Weights of a small segmentation model.
Model: 10.6M parameters, 48-pixel images, encoder arch swin, encoder norm rmsnorm, encoder activation gelu, encoder patch size [2, 2], encoder depths [4, 4, 4], encoder widths [80, 160, 320], decoder norm batchnorm, decoder activation silu, decoder widths [48, 96, 96, 96].
Rows from block 6 of the encoder, named by matrix and row number. Rows with one number belong to one neuron. Each number is 500 + 50 x the weight over its row's rms, rounded and kept within 0 to 999. All counts start at 0. Numbers have three digits each.
# fc1: MLP up (encoder.blocks.6.mlp.fc1.weight, 960x160), inputs 80-159
# fc2: MLP down (encoder.blocks.6.mlp.fc2.weight, 160x960, transposed), outputs 80-159
fc1.816:550497504522452529575444511534463534477482477391433564536436492419461516453497422573618488519549449519527505480445526525502569538517369403460562562517485463524480511543406574520505501506504441455572443423455610585498456454491425572445493444
fc2.816:540480484448499537518572468529462458490439598574517513515454465458536467529509457540521548535472473542453530544567515461577448530475521575501549417380497513437400472438489472461505375504598467542534541514408524491420572531563539570521606519
fc1.817:456488452542508485505604398514488459426488486429510400501454495528547508486511523556449561572464447430458454561466483532447481515438444445394451546511413468530473489539516472548429496568525491471453613509491465450517462501518466415441540474
fc2.817:504518518407336462496546447451428496498527554425520491446510446485478494486622445452549569550497478491475494528513425423562426561528449410501409452507421494457582478368616493425504490494479490509537522485440489550445432562516579597475566449
fc1.818:435527530500534427510595448435551542489606554570389500481497443539500368487513483503541474500548516476437467493518522414514506499519542583556502497466508516513400472398476450541525522483463493543522582591561393542523464462522547557452491500
fc2.818:535484533572464484523581528441487518577528438475558499552501501474515520435546635512397518463475494540463458524491569385521482540520507518503422499518481476507572437425448477597581434436490512495382494533469458493468405493419455556527497554
fc1.819:503489494537506478459513502501515453519542504547551532504481483493459609435559494473506553514556571434573551492546462408497510535502551525440526397392606527554544504471415560511478537559464433584545542516463470591444546428469407555584487556
fc2.819:540439472453517437453534499509503529448542486550489541513447478547552459561504401593473575464412541583500500458468515555470464412516451566481459526529519471490424487439535398519402510533531550394465492457468444416488480559444478467529525473
fc1.820:488443477566466511466582504550521467497498507482546484523408499520442476498503506583486516479565439350579473552398391417545478524535531459456558472521440508558495416532509442503485481437510572563563513479462518490463495463631564548541438515
fc2.820:478529499460518429529475479540544478514560486486531531517452459474532443526552528482530559553443467443493465547555545496492539543516517533537496510424470400503515568434508545664438447469498485480471561479561502498468529409548556523582559534
fc1.821:545488473452494516509483489530564398500507451574485471565477508432523470498491536480550542559490436545505538460580496455472439573410522440463508343503436549497540509540615452476528487558493414464476544468413501549495410510457486442500553526
fc2.821:471528552575435512470512424397546491563490536423497373432515525430500493499453511490482473450488525447561468553464512434466478443445447578447417538577511426473521415527489410574486573528444564465605422451545423556484466514484443419483538507
fc1.822:395435452552493488452529437589551501521484524446530460468568562557543480553549444515530532415518466442482419464613523427421463451447511475527444493474612465573554536487514593527493434491539496463519562491425411505576471465470533508519444411
fc2.822:462441538487448464517418510506461516497545586513469529520473559478485560537515471465497487554513506436487553475487495524409467581499481482483472467530447542422488548501442505428514472567520526422607445464493402545485560507515467500579563652
fc1.823:539577575592418542470444553446531497502525463427453528473431516538427507442515504478561521519498569439505473557513437502480552436571466567573493536503536494498507507394531522474523535457518479628489524474473624494493460527570546577490463517
fc2.823:477427500413533421513580459505469551542460510454517484464508491433526498481496483585407516505500476544536551505450558466478458500540419542431520528498502526452513511586494506488478473496511429398519476516463437529434493521460443414499591512
fc1.824:422441453427471398476510560566552524516549481597412442496489531520478525392424465622552443512467514529527551487562410518525474481527496527412371443508501421556585448474427477547587486492553440427463511447432517607467485535504425432481530550
fc2.824:532508519584529548568583486537515550445544429460488470512497603480485489537489420526467488461521525480542547447486536478505451403482457509494575460523479572476433479467451488474483519634509532390490461438492421429504474520533561546567466446
fc1.825:433520457498446395534481473458477440509533536462489539510438477510446504584565489579494479632505428493480519508520403501456513474559442394472432556497456388427611544483444407472471495470474536539459469571534572524408496559549551422516526442
fc2.825:590507525513398478539423484523465585483433477523491438434582514518454544548502530484520512456355413484508504409527552551429505489540495504480432514532533470372470521532533511515471445434477468489519444453436493524473499492471522530614547447
fc1.826:493491413491445422530503508533485551485478564408509549547445487454435449531488487544469470606545465450466516430468452558466499558465498486444446568486446477480567470451406388463487552429444490541512412598512540459420493572499556413497501432
fc2.826:522443524556374452506446494531522470391415449488504394423503401579459499485512483505518573419422438482489454514540555547515452535535430519544488442547469468428446482468566473472570393502446544461498502413426489518531432502560500462556529490
fc1.827:505492535459464539514474510469454413502485401487555572445465504425453454498488429431545497463483467454484516500505484482493474566576425440455501454547503489528552450548438452534552605510497459371560565491512486480412470442544582596482478401
fc2.827:532537474564438450502459541530412521445481446527454544519564467547497451455510433532438540479525599428446512497497525421472524461534493478446515459433484530636547538591462489448581404508495412458497523510486527518469580436580601524523569508
fc1.828:448397468448586509596534520573526412460537416542504505467423468539433566530489491492547501461453446458532549526563456598522468541404469518500508451525554430531595483505471581538459561550545391399437554342499545525524512501537445485508508478
fc2.828:535533529475460502541567577478532489463467445484539509547421527494531516504530457605430574483510547424510454547521479490533492479439482575534456538553491444502489447449549431453448596527427586484482484574533455554485517493525379457597471563
fc1.829:466491493435494491560585490414589547565540412476475518505439605430485481513538503488530537553507384417545391505569475490602461537520586512524559474485487550543521515519534527524503496561520508446517506445458571452502545512518463558491516564
fc2.829:488447462457466403560482458515462480449476483457450561505528459475536539481438595443565537470481558607426458543482477375531508456495487495526446452486532459456479432466475470431455425492527529439570469460482446542573507484531481482509400514
fc1.830:432474416328429459447540497417392547534538461515497543539501561492451516489588492580553491514581489564569546508465556417586399575466481469487555502600415549497493511479488534444526535416487568518462436555496497493521433507469470460485590487
fc2.830:576508570608513505512461441529512502452421533466535474465535448501452489522404548454438563389404496481496531481509473523376616434483536505507515481422531437534518526545520369463474448520507512473473555470499464523454527440522530484498472479
fc1.831:502508478539478447491576426447559480456450506435505525533485577522498538560564456493565515548559440465425397502549483486505447437491435467543532538445542482496559452481558517482459413553531419498600525459558488559516444602431485546488526487
fc2.831:453484481458496518472458562429497613479478431507559537540496484489420485448501463480460527571414525476538493458475546455559444544467521467500501538457500615496411469360452547457529420460501517446445549493461560446525507501528440502453495514
fc1.832:513483614543472489584477497583533408523567553511486606532553491535509526428568503547537470550477467467480445569472470473530549460521435503416518519413543522606538516476551603439510525445537472544590403526528572447499462454524474477413606493
fc2.832:456523428453564471443569538498414593508431470384500418426466451458448478404501441489383521462464507566521510523497466496527431459436540486564470495533451462429489496494542371489502418548480505426496608547494508515502510468457569492546424502
fc1.833:499532402541541463563434457504517540413517562442444435534486398538468480471512471503445585593488496560351447484539610470531522535473477418404542562588511442503435466526489448514469500448516446543466521511475528539479471557440436510493527527
fc2.833:500531502599396462533503516565473489438444488446458469435503466530483461454454494511616597393435479482445515489510544617517539518489449428455568443459511503578540517392556510516470390476492426426415435503480563380484538466561481505504455491
fc1.834:472478565532467478543490501530531404509594539505420600547537504548506504415591472556580494560479415514488475607494500486562533440482424509412464507465476490564545510461578512411544495479519544522579409535515593481450437476496482468410599507
fc2.834:480520465492561468455555528524448575484430458397548434374464438517424536404485476459373481492482545508537517462523417504523462468507486447542484497561489476470466513487543370460475424573437467435445594455508463432470490467493538485503411498
fc1.835:477580465559575410520540606564478517407498373571462516472504471583536551491513493500524481506611399496496543530524552512487557511465466433479380479523525497530523431427577534522516486467452509456538568503517609490502566463517476416459523494
fc2.835:540483542521493529567484464525557442503484493494599572500485628429463470369425511479480443462518569431564573506532445490499487541501488435556457427574438506548435516587469460420501498490504525475546452535605428429535486547493478528519463510
fc1.836:438599535540506466500490526572494493461410535551452449495521552513493503515467477455555634470440428388513417490488463426487543479420486569463591574544416546583466532443477537490460513490587460608539478588506581487563497440419542507516561480
fc2.836:545501428538464486545541492467436475439538558495483545451534452445493418584469436579475444444548533570501557518474454564516480483426511394549471564494510592409534508494493446505638406499528543488573485498520534468509475554528564421448445484
fc1.837:458474471477449468527498422508564441529569541541570585459552540540537547462489498569545512553462485570487485529480582532435560539566489468383570515564561539551508490415540575459492511441539535493554499555477472515536508495506522556455648478
fc2.837:579515498495513497493538566518412615497416482495437420504410477497467455483495512515429487401526520495478494472490464520573484507375522554615468509482451481464458509553487371441557497520511478456464531451491533453481491514567510457526405552
fc1.838:510433531532419515520534451492556541514418478504500527538488474578498512526461470484569413511535433538459525542471435446516496538483486560541487613484479443574595564373489570513471571509517517598483504546458497406418452550581432382461452471
fc2.838:496546477491549459448467505480409475445466564433448408529486548390494511489547499535447549468455569482504512499515494470498519358494469433435510368482535551483450480575566449373517432461416569443499432432478468608508510444435524567528529498
fc1.839:509483456539471525506580464506502510567576558561388523464459483487477458591570587459568426438561511478460450510476472511513448443508533540467483408459527406539502471452456529554518452445422418559427480440598446521511503517496580507469604472
fc2.839:506445486540454499440516592496416493413498501525462572476474516607583524504525604581432483481512556529445500587444558473466576512477520516521412513486496475499440424416543463488459516574505534433462583506486512527483510443485556511562510483
fc1.840:432587496417524501538512349442483481565474472566594492514536508483519510483464558508410446550519544431429484643544540448549449547523570476521442466548503518568545423511464487508519417484493486464512575502521466481441488423440549491472497486
fc2.840:538459466532484461559442482460477523493592527467473519479534542486456461458424460503478487476529416469479498495498436437491519508497474515541536519483487534378452475554475481541505506509587571510558525438430393537603568476464442563416548571
fc1.841:566483517475532453547494520531539499459492535470576504475524572378459457546509460455516533558480504414468579508492602544448476572521495503476414634460523498541490519469431522482484563465479471461493495498518418518509437462464513533516510494
fc2.841:406538553425423580507529550395468531517512507505440477532480354540451496560434581471482615459515506481412475467629499585570451492532536533522463466573494536439574458536492534505508605538449541494510458520454405543524494478494449538553440479
fc1.842:574508551528496424558610595486486565480505428575442556529478456392579568534578466495494543458569452487538493473463516533577567442559583447490457468443463540519550470555535509459421481476461495521512521442448547508443512471545483455423579608
fc2.842:453491512422546562561454485486468469513511493426590538518580562537457488505471490471521503567411449487527568484501460457467495562509461497454465465523514369513448486398385534466485502561495514460494438584533443433481557508482443572540442428
fc1.843:429472513497516463445562479454502486469584531528488559512504487421484500483517441532550449533617497459454477472538509433527534531485542439563421531472487602437447502467492441523535536570425517567586524502614472457543445574464493532476538468
fc2.843:536465452460523409465499509539515524535471558485511468488489492560512604466463503481473531459447534569470483487460538479499507507530446507450516485575526443572588477455509395559503394551560475470486503557387482572474351494495505443441473577
fc1.844:436581522514480489508581457452565566540540446493506523440477488504539519546464398433570558457550521520535435456473482471566482411450562574451514566434582546513518551506571504510484495542540457525512531498553505453452495465470424513553428403
fc2.844:457373473399468542502476446482506488506565513475540512434486462514495592503483587521566505569417462571471498523461513514395456533562508569539492464555512437486525519476503382393500490554577473510454519575412426473505418501488422450528453536
fc1.845:460488508466631556564503454502579553403504546442499526524573577490439514541452425437493541557503528486509482567500521544408463439492551486424469496482515556546556557423468560507542520431446525503531443522522472499481630518460463486486497457
fc2.845:481586500546370459460466504517406514490575429566456512428440431494577509527612554490470530400493437468542471438512544470516520563489464498574556480515514454492461487537503420547456469506571489468461511523408507512494520436586485509605511498
fc1.846:528501556527469474534499474540563491564521562559482515525469560488540550457571405570537530528463457423435465509509524408520521431452457544531621564429545545462576526471476539464500573439480451596521533573444536486549433498528480587462551497
fc2.846:488536441455485525431544517478450553404428543401463495423479423435464445534451561467424483430534523573485534443499450517480449502534512495491409526581494517493456479527521403490534419562523574461570499478505447502466519511497558403473506465
fc1.847:535504482357487505513516533489520587569483532468513556537454502447448525475557452516613564494545551425433473545508536406466442527485523593501455536515557561485583484481540603518670567478524526398507482446506509485552511512497535535533423498
fc2.847:454434427537403488530471424461498580464526420589435496523453486509468512511412588486531420437509467527481570496469465535462576540501523446541586450416429525519495557519446434436414398437559437483550561511451487480539516428570415503515538535
fc1.848:423474524429431543565501470416497514500505519514461525500525535421434437518597431491483435526504477581532457529451510543550432575515410498458513530564458505571556516542573535456521494437583536584508486496433506557476494475482518465472577566
fc2.848:583487502522548484426540471593480547531466480490558431543476484529518553480420548513493591432526428456507577540474521452483586429442589445571545494486487475480438437468512446483490519504449475398517517495481476401508532542533486518601405460
fc1.849:450542426570536499498551479629493506462634553448494451474494490508488418624565471490675546527508490526504538579515449503548508503564423507493388556531497472524439468400506493501507474446623530437511521509501482483467512552436568419529513564
fc2.849:507447488586462453481443453524442389469507456496589601495470489594505534352506563492464488503476480466541512425550519489477523497457488502550511474497467638505501505552535444389542491568435509465440508515513483533578466533600414514530488409
fc1.850:489513382563466404433502505530482535457521505495428439531487484510424504491547529575561441586484516511473547461493459428414504471484523499370534502502451484559496543543476501435450462477504420483485531525496553521425479558444549498485464530
fc2.850:476504587511460510551546474555515503544502490470404570382415459512457467508454544577541549436532520519419582549591441458461494434498467562541484495539510451404432525373445538539530419493528445464472513389492502472508500566475458492520396513
fc1.851:504430474506511416569441386523495540484510445431466537482472476579422465433537521597436506527482471517493533430545537519500463629554574554435501572453472523514487509539380418651484513517448412566543508525485414540490417531462494444529572564
fc2.851:428453546493393580485518464497435477516585573429463491509499440443484452530417542530545576508540472461502500552510554536566518526463439474526591488553425469540434465543470461505535466496495419451529520520480497424521473491477482492504566488
fc1.852:497507507541496508557497613568478548604564486501450488513556456426488494559433463489556476486581578482465498410561458527467628526498562588423525556496591463469458488504490542572466613476454477487471505474556580515459522491493442518524476544
fc2.852:462472597522567511476490516487446539448467498567503575602489520626470424502532567529472556510541496516412490474435509462537413419478460385506444531467545472579513535478562429520477544512488537372504540446443505526534598443546517494581472554
fc1.853:558470537549500575532483627454470486499380454570452502534528533514579523506544620411505410466508572450487488461570559479409544584491388469475592431475504484516550511506533537532504427589456441465486471560370482480505475462478579517397517530
fc2.853:454521514540530375480459501522437458483483432473451555534573433412475531430442468570508586496637499489450518480563512449528578471456446453461390546519453516552501451625540371528449515521399498519551480580550516462499460510592507464489554453
fc1.854:374563476449433533573555533468493468474523501558488485497603618434495443480530503572489500527459452625461563527445564471544407566485405466604590535495538464447510499428534515500503478492537499482502501479448603563532463454517460518511628540
fc2.854:600397540517538450391499431554519622534447528495615561528461423539432520485454549495548531465502536400568496455439505529464600514548575510403476476582445504554449448546482428443515520479518478495506531503529456439502492494460508446462445477
fc1.855:497490575487482531571511562502523584389469533548384472519451611544456550489579448572517487473468575425495539487407488493475474514520460500506587483522506477402382468387516542477457457494521494471546430545472496501546392573496489503409523503
fc2.855:512531387475498482437522419517471395547552489451527489471562367440561489549486514422488564401473449503527457544487467493470536526535618462511445559477463467539621556582483449487573577468473521508487526481561467504426625467466487484513490447
fc1.856:414514508475529498537483457492559503439517450525468458532523469566482471475538483545459494554458474442509483469435523446496551463517429412403552522518408466513545455556484487497505539505518546492431585450452515505471435445514495482470561585
fc2.856:552415485524418572564549443549482528477464465518452483474363438528483598556511464506474559473494532524545508619506513468570596500488426474528527535521524421440575546415501438445488484505557523490497534425492453523556521589501560520569539463
fc1.857:503428458557516492493477486511550517437529562547412482474537467402413460576500489589598551512445504466472502495477510440369502494536529577465486588468533516516497489441412458500560450558563573428443532536488530477513512597497556571451512484
fc2.857:452472500434386548475489403524468533472433517572435496475456564468530457525471436529567493449430569463537456565512524505392473527502507528510488537486382532571516391459490417488490500462560456544537505619529530565455465449446540553501494498
fc1.858:501519499424421595514515541485474437513497562583440572477516470506445506481578496567583429494485500582530540534490489477487471545521503486472395475517451484521532457478481529375551564440569599545592479455466468520419447442451381474490625459
fc2.858:523487464554571417487500452465494618499515488451558408560515527515464508472424472451440546454464513455478477509496477488542517452443529464498597476490498499504490588489539370550434438519455390459399503522522518437519507531582600514485417518
fc1.859:515498418430521477517566457541434455456557453491458526463490519502516443530521451562612465463556459511511426499501557488539485484410556495599408622459507546483477517421495582469504470508416471507536530553594494572569439514445431515552458471
fc2.859:453471476538417504570503584525562571479455522521488468538450529580434640473435611547420568452423538479510506437478529558455505526456441504494485502519442504559537475472524422475439501565545474491440442500493525479445412571562455453499497558
fc1.860:535444441506539474551447408558546435435459468501466517478521490389446441465532469617523516548445477398494447577523514554488517496512486510481522496408526489497478426488461490579503533536511496416489461440511467617589501479498482401414501486
fc2.860:432475546511481432466499456534482528511470553529416502443477522513488406463490548481533497495467506546545505422540492411482527494515510479476502494526415534535472494496517380421458585386442468480430518518438540461426435534527502459502509528
fc1.861:456379433528431467511527516457566526533546561590535594496503549527510498563484510496500563503493426455450535486564494482484553619498522589533586571548457367455508501565466445514538380513513465419460584495600502458489507502514483474495472475
fc2.861:557576537420531555527514460573410456472423453487433455538503442493545497410510515423523465423535594547557521538435528481479444395525525469505497363406560586508488457448551509498546577471502525540522469495447525523560425474462567478474506587
fc1.862:561522457506582361521445473585435540439478532441484596547523505505446541455432542469491419513445516507450536564492466463455508443461498499501472471512518424462585514564444526416397535414491474488527453536632524501480521567578519498537496498
fc2.862:461469508552475488502494523436503541552551437512384425525498461500491526447474416482485527491485511494480510423599520450491549604546530494422429492488508470551486580426432508556491396497407446436389488434411373438464432518532454500517473370
fc1.863:448513482475461460458420413585535576432525480484430440511432512403393432527511510602470483524492523501434455552445534415519417397559483595527493525444467557543507487505453447534549547500407534589488525411566477599466516520453465425503564588
fc2.863:493478548500526496514507538506517462521475526415435568471512559561566491457459472479536614448550451500556465477467512479386512470492547487367506459449450448534444473452521453491412530490476496472482510501442595500445463540596471496539416403
fc1.864:454507500566572500512544534474492462428464442580482507447470508526529502497539460493489504391573346477471536507528549534479491489451477420499497381534587464578520448462558577567443483521462461382491540422485530505503441507560510439389588450
fc2.864:473501530505541474537512494512502466585537548535579463508482614473488552475503502542596505421555556461534534583550455482504492515479502490544423432584530452468397532573512493499439520574506557442493438604542521457498459504478513478538428466
fc1.865:527443549509401494472537613508486556486550485540526459445450446537521420423579492551548532414475495481488427428525615489610527528437453586566544530547523496479500509547498493524515584455519482554552485537534529441495513531457528530456512451
fc2.865:467558482490509504497513562549508518494464543433574463502544415439419508431460482489438408546512475567453535518527528486485549469583461492494494552526448462523557548450523448401570398506447507439490484569490524533496428517460537454467526490
fc1.866:596506437453464397527531491477460520605528589507367426553524518492455510471534498473608394506472451429531512525537498423455559507561420546481441544405530485583628498520454546540522465539473570479497473447502499476444587438475441527441538555
fc2.866:488432463532536520492489524542489560467538405544523558476451414482553505511488450548438490490464594464515431486401457520491463494320501516561612491533519587533396556455436448476405512426607509421555478536460501474540430516496437482554519413
fc1.867:528435443492439430494495581569490506460496531472407489485548492398554467488552421528566500465568473479468509526444538466478540500508491619489512524513439466487473494602404411500478590425477549515475449414552608556601518563591516441448520486
fc2.867:442522563480540503556469451496488441525454483513501608469499434484445430507461468466477454476593527556368565505459466496525463455520519475450549495487579520464502521451544508457411572433538491424545497530479514466514524431590501521411469555
fc1.868:448472543466518473555516444523487447475456463446475469492488449533492524462461602550467494497470497493493488483526452486435516489521522401392584557469381439575609500542478557558494473457599538579349508468484530482514541535526484415546516504
fc2.868:672525486457418551534494506463496525451520416502448534527470418461449628551491562476518570494444556503555526513471457483499598405463444459501462436487459467487564606442543434438548556454448434582509557413420372576423476452469562496487477460
fc1.869:397440573571508462537509500459433519601524502500399561514518413418436566528479459402514555499500561416504512462471527416525561567555534512551625466562501478470439420483558531501528555544463529418583520544456482475466468579493509515429479514
fc2.869:540521455481524359492425513497531502469582463517517571513535496551513469510426502506491516533539567356379476535518495475440547423477442500466384554474562541563555448558466384508502483505423586543429545470485540549463524490521478488450530522
fc1.870:453508461550455464489513529433533568494444405579500457550503568478454554527486511503550472511537485499521479503442526475669458576552454503549621522453473472395527445597549463495466449507511518493483502460451569484520524511433495520444522541
fc2.870:563487512422537551408522411594457480438491605458509520455485434521573440507493497508501540413467461452502576498498503547332508419497607480411400541544470542536414505426454417520544540511490501483570510567509415477537462475511506495535494431
fc1.871:477389595473502568491497463479538545435568558484589493450489496516457523475572434466531566433536536501560516451483587432462459542485514636514589483481447555467514522463564511500495459545504564520597464429536486516540509410538512544482419530
fc2.871:435490467466384525455496457510470543607466499476484512573524498461455535505449550490452579582506481478501523578541481502480515564491440499450557577415616505507549374537516561460497486483478569496481539499524572468462544590458573480415517526
fc1.872:493511555533461450442503421510518440518517488488486476552521612461519480502420524530540523490413544466587464569468535480486482451477494505470502376505434532573573500426477465523568466544475497573417545505451405500526449500444545479426592468
fc2.872:538436583538494456422586574425421534528421511398559505520527447431527447544405481524524427454625612551473537520456495562543557527437584488548547520460462457541521465442533629580508423562519582467566490566537512477426526519438556427494518495
fc1.873:526477498376430556562442468438547509481564522513396540529504458438498473416533531459565487441541458473434462411543546481523545527494501549482571491478447499526519407479544482448535516573484616485578557584482571495540454583511621509469478456
fc2.873:490476523529525424534480426458469461527489466432475527501467479664447527458489524402522594435466589486463527625501509462421473489553415475489438436508516501489533503519516425478460461421453429470355511408568477453458509463500481477549464549
fc1.874:407460433568510583518449496439529478573521461542458531581408489451544405512503432519506474508550465611477526510517513467539480457479514493398431571474513565537564529425549496432521516467508515592548413442538424485490504587433475538474506603
fc2.874:546511538439484429505507515533471537471414509439507481428553555511437599460491490488539532528416518420526453499519485528532577511494498476626537458530515421571405479581509458554461437595497508473481529515504552555481438447512565429529533421
fc1.875:456466526549515480524468447601573432455506432482368541428551476441455478455483400485528556569488550437462477539437526625483472442505407585505463483598488560545559517428492565453465543434443538425574465404455550541594468555478363473478513494
fc2.875:504496502499567609554521544429524520520504532518478585509432547491413391568535553508408485436513391446589526477524503530497510455558528531516505537584517529409539343517479418447541497535480465474404509507526500432461430479550459457490485470
fc1.876:500524484543473461506550367628444502482476493527489466494470629427559446489489487579525509505555533486483496538510570481584477449360523523521539458551487541449604448455488440503505535455447539507543422534543442451488500462540554467497529561
fc2.876:497524685499566535451429509424459459566562526419495549456455416493447488432521514424548450504520494522475469513565477510489511424568501410525491463494476466468376456567511511550459471528545521510423647440543573508481534502466464487474511467
fc1.877:503594480526545524505456489553600557433449480555481456522529644444510469630531466471536563530493506515525449548561454447491491420519502494517528442509552517541578543499469582525548466485569470529486466530520466479510504459345518622551438451
fc2.877:468673524513488537568523473486528559456536507540565583448468472495483505552526463472453486520502423492559454448498503500529519683529535454535465589491460555522424615485511473502553477535574457561542533536483484489580538474484552546519562583
fc1.878:451400510509505508570509513358472462514412451591507524488518544463502527456569502584500534539506473634579475493502466443580442526508415514567495565470536519498542456462555550517476502474600486617538418542463511456503513531507409483445562480
fc2.878:568534477471518441380546494620439530462532637452543465522510518475486492516488478455480496481421468456502573611428498512437547457490547485469540472535430417495487473537492466405462480491476525415497576471547479470490464405431568530583491490
fc1.879:480496539508536470499546441412456507474540409499540624472585482472443567440479530416503493517485487410490455442529476518503433512414597491517571460549504536514578396551494459519526483474531389463460523533488486517384432528458598567593459411
fc2.879:529538545583497430542447553510458560384522506423325476583502437452428556533581474502528533500507420538518472528483529460539545474447623463416562445435487516491545504494513418463457564502514447461529455450485442489454447558478474466422475431
fc1.880:544566515409533461596488585477448494491668580535454517585483467470553542512412564477539525518541474517489529470485401477519565512546547493530529414543397505518581502459500496470545552488374462487560521488448482533558476428478517559520502563
fc2.880:465444510582478525399484392493540526531376463505489491484495497544413444450552399520496522461471532493526418516496581488511458465427461531536485530505627487466474545538475443536464427520596596490438414505483506460431534611537447407512517458
fc1.881:505454443542543366428487417489453465545535585467506405494548513551496545502499483519518439604516449587479595407535459458583493488528481494458524507436544519465517493519419470488506375490541481527509513507413618554486450539524413576381504446
fc2.881:467490523434483566462531524461516450503442537554539462484489472513571487541440538448431412596587510520510463433511518609523416564554438495521474470486480513434481580508506621550501561478499475534508503498386499459493469554398498461488479524
fc1.882:503545349541453435461570490503469547502498595537534549533478590461513493512478570620523496517484404497436502521457461457588607537500429411531497505520510460495520501516464506557585580544414536518577554572531505445536494496483519398486490513
fc2.882:518467638438541526481429512515494436519484478481456471465487396523479440477517471352529570418455571510596494469514552531430421471470545550444599461450497560498448512471468468439403401493534554483397438494478504536448453450568473549471568533
fc1.883:381414515461505547495475416523495544460474461431438438456551571557432550482595490488509543513458514518472501483566602455528537415494544462509494493414438448444507422469519436560487463525501437456588537579542533485435545514511502528530506433
fc2.883:537506497431445512553500631516416522518473608474480521502412458533438490555411461494544534542429439521475479448519492516491528529515542493515512501468449352588494522498547521512435485433516495487523530427503497432417474492552420481552442564
fc1.884:484544570539487482549439518622468437443455557484457501536514503500483528515602473547517423506465523454452509475527475528545517379454411480562552487487508552488480520470456525494501575431445490505356438446487561593461421460584422544511429577
fc2.884:446385486483502435516537453496500508484560468477447451463541454496462460495456484480508593435533473468477497542528429479514481523554593486408490476533431482490508455469483395468441450562483563515564512529500493473519576463521476479554569482
fc1.885:498479637532518535542498509445511556487539490517492467486506462521518470472471515393521517462482455494487463406505528474563479564443535495414462458485501540586512453545471499550502628493532557456546601511433510510464492449454545512515465436
fc2.885:562507433582500478477485424501542520613491459513445461496507513561506536476443467500559542503468567483605490574497579491507518544457483473531455525530456451488588442474498525463539491546522498477628482515517456511413454419548540600577483530
fc1.886:497520501452463595521528473563411537484433570449437429533516479495460504474487464448553488446472490475486452496529489426468431540403478528526499497569502416458485435566391433489507468499517535464435563591572521464494507518433496442498428514
fc2.886:515548480522523495497415452496533436471518439500517532458481551503576526484456523479515438482551538523495537556518517529457499449602594503472520456450452589539561504452623553515472529471460476551591528405431510535500474438584532529495512469
fc1.887:499525630528507495585553487473607530472513424476486417597474411524497502445469431507513536535447472530486505434573510467407493555424447479411459504546508528477547528526556453503464529552526415522426545503446511515505444540547472485599522515
fc2.887:554560500538521516489485445466503451464451510442503425519477496493544479481481517488445545432491509492458456516530620501507520385494576511628512550589489434495533510536556429475478477435495474554613498540449423527529482477435503468507552421
fc1.888:479398489566484498598450572480490529399594493533575584502585488538450550351615489457431562482439489529544496463490540439561513527497450558461495434546520507467530497574520580467503492569539534436618565371422492543529453485542506552525490590
fc2.888:443601483512407487447576595536540497532507426490551528457456435500496456467529528561491509450513472450481500610474407504434446443514527521460468539449461407431521487464523398561491514467448517459456470558532488542401563528465502482469521478
fc1.889:493553546489527594520505434538506487461414444487423425463524433423562504516543440462522567454550495477459485376552570490524517438485482477442535501515471473371454403524531477433470527578472474447546533506523513459437556522566518573552403430
fc2.889:463452478429453562565562503554460503463564504527490591444475514489483542552421513538555444573492395447483464577563447430588434563574526545536373429529442392508471613487469480514497402451538455495465490531436476530527481455597500456519595570
fc1.890:467480471573456477469619442511476517544564559559374529438496488430489503574569563431572438492529549501477510577482506521507383464512458524495448444503509388541412477424457530514522478433468421544464429472565448557470444523473555552450606428
fc2.890:502454498565429499455527663484424528475506472494530501512521516595515536487505640579488431439538584500425525522451560472475575564459546502525432500489484526546472436433518503495452493602511504448525549536501497590452540440465556509579518519
fc1.891:492500546539516577499453436474564443591476443539486452472566546510554523491571518423442459491451490456485590462560499510393501610500437485468533442474591599492490470528472469540431468516464473473478540441328449475473464446455548426465408486
fc2.891:506602476515621427495539486446438461526397538458416484523511547486473548556489541498515480577476541546572485560499507513491557443455500462534471559568447449515454549599466555511515443571487478487531429522474459531526526565469425525583564583
fc1.892:537511519536548448510501466551504516506511544521411501507447427601525484432459497545567449496519454495498426590507405389563500353471622549507501506545472523582553502450542564432489549606446480445484527567506470459481482530563546418527616549
fc2.892:520450459471519493475470519542425501498575552398470527518477486468472533457585436536376561555551521523554478399545546519586504433476547423449487463512534470490421501569589445491511411593545468552449516457494472515386620519467502448502470514
fc1.893:575459511499560492454518524517464488420497407560563608615535486495532521487422540439510466542392551537502417440542467580499477441478448527510504422513525524508543419551504474442512578431439584512518511485432589558423510529542471539555419551
fc2.893:436460473518588400517557496533463519445560453488441431504530482459469486513520451491455532471464437513374515528496438406543508503475619589406495473489557519492512475442472490612482591439452481470532508523501478580477508537466465347524482561
fc1.894:467504533452470474586515526488530472548529499436416555543425475489518549503548403503507520517484452374484457429494511437567522459474534552455500495475452494388470494400514520488471538517504477470514505522407409581534472513555481568545502499
fc2.894:449471509470463509454448470409409544501491447472488459413471432480375421520456479470452571509410537629514491457507567465496405586551457492480488528489523413553432510473438416445479391492512511480402490502413476516463473401529467391489567488
fc1.895:559488632508487492531520459473469458548520521533485502475489382506464487455549506414503528494463528494474450486485542432505427554576399495463525454558555470505518483500516467513569539530403429383515489459565505490491550522562616588438583432
fc2.895:466448453561480444475481563548461581487502475563446552461502400578520466555496480545459527471533600434473550438474554505456594397528446572485466532507532488552542463574483515455538512517512486506541597601534517538482569470496570515555575495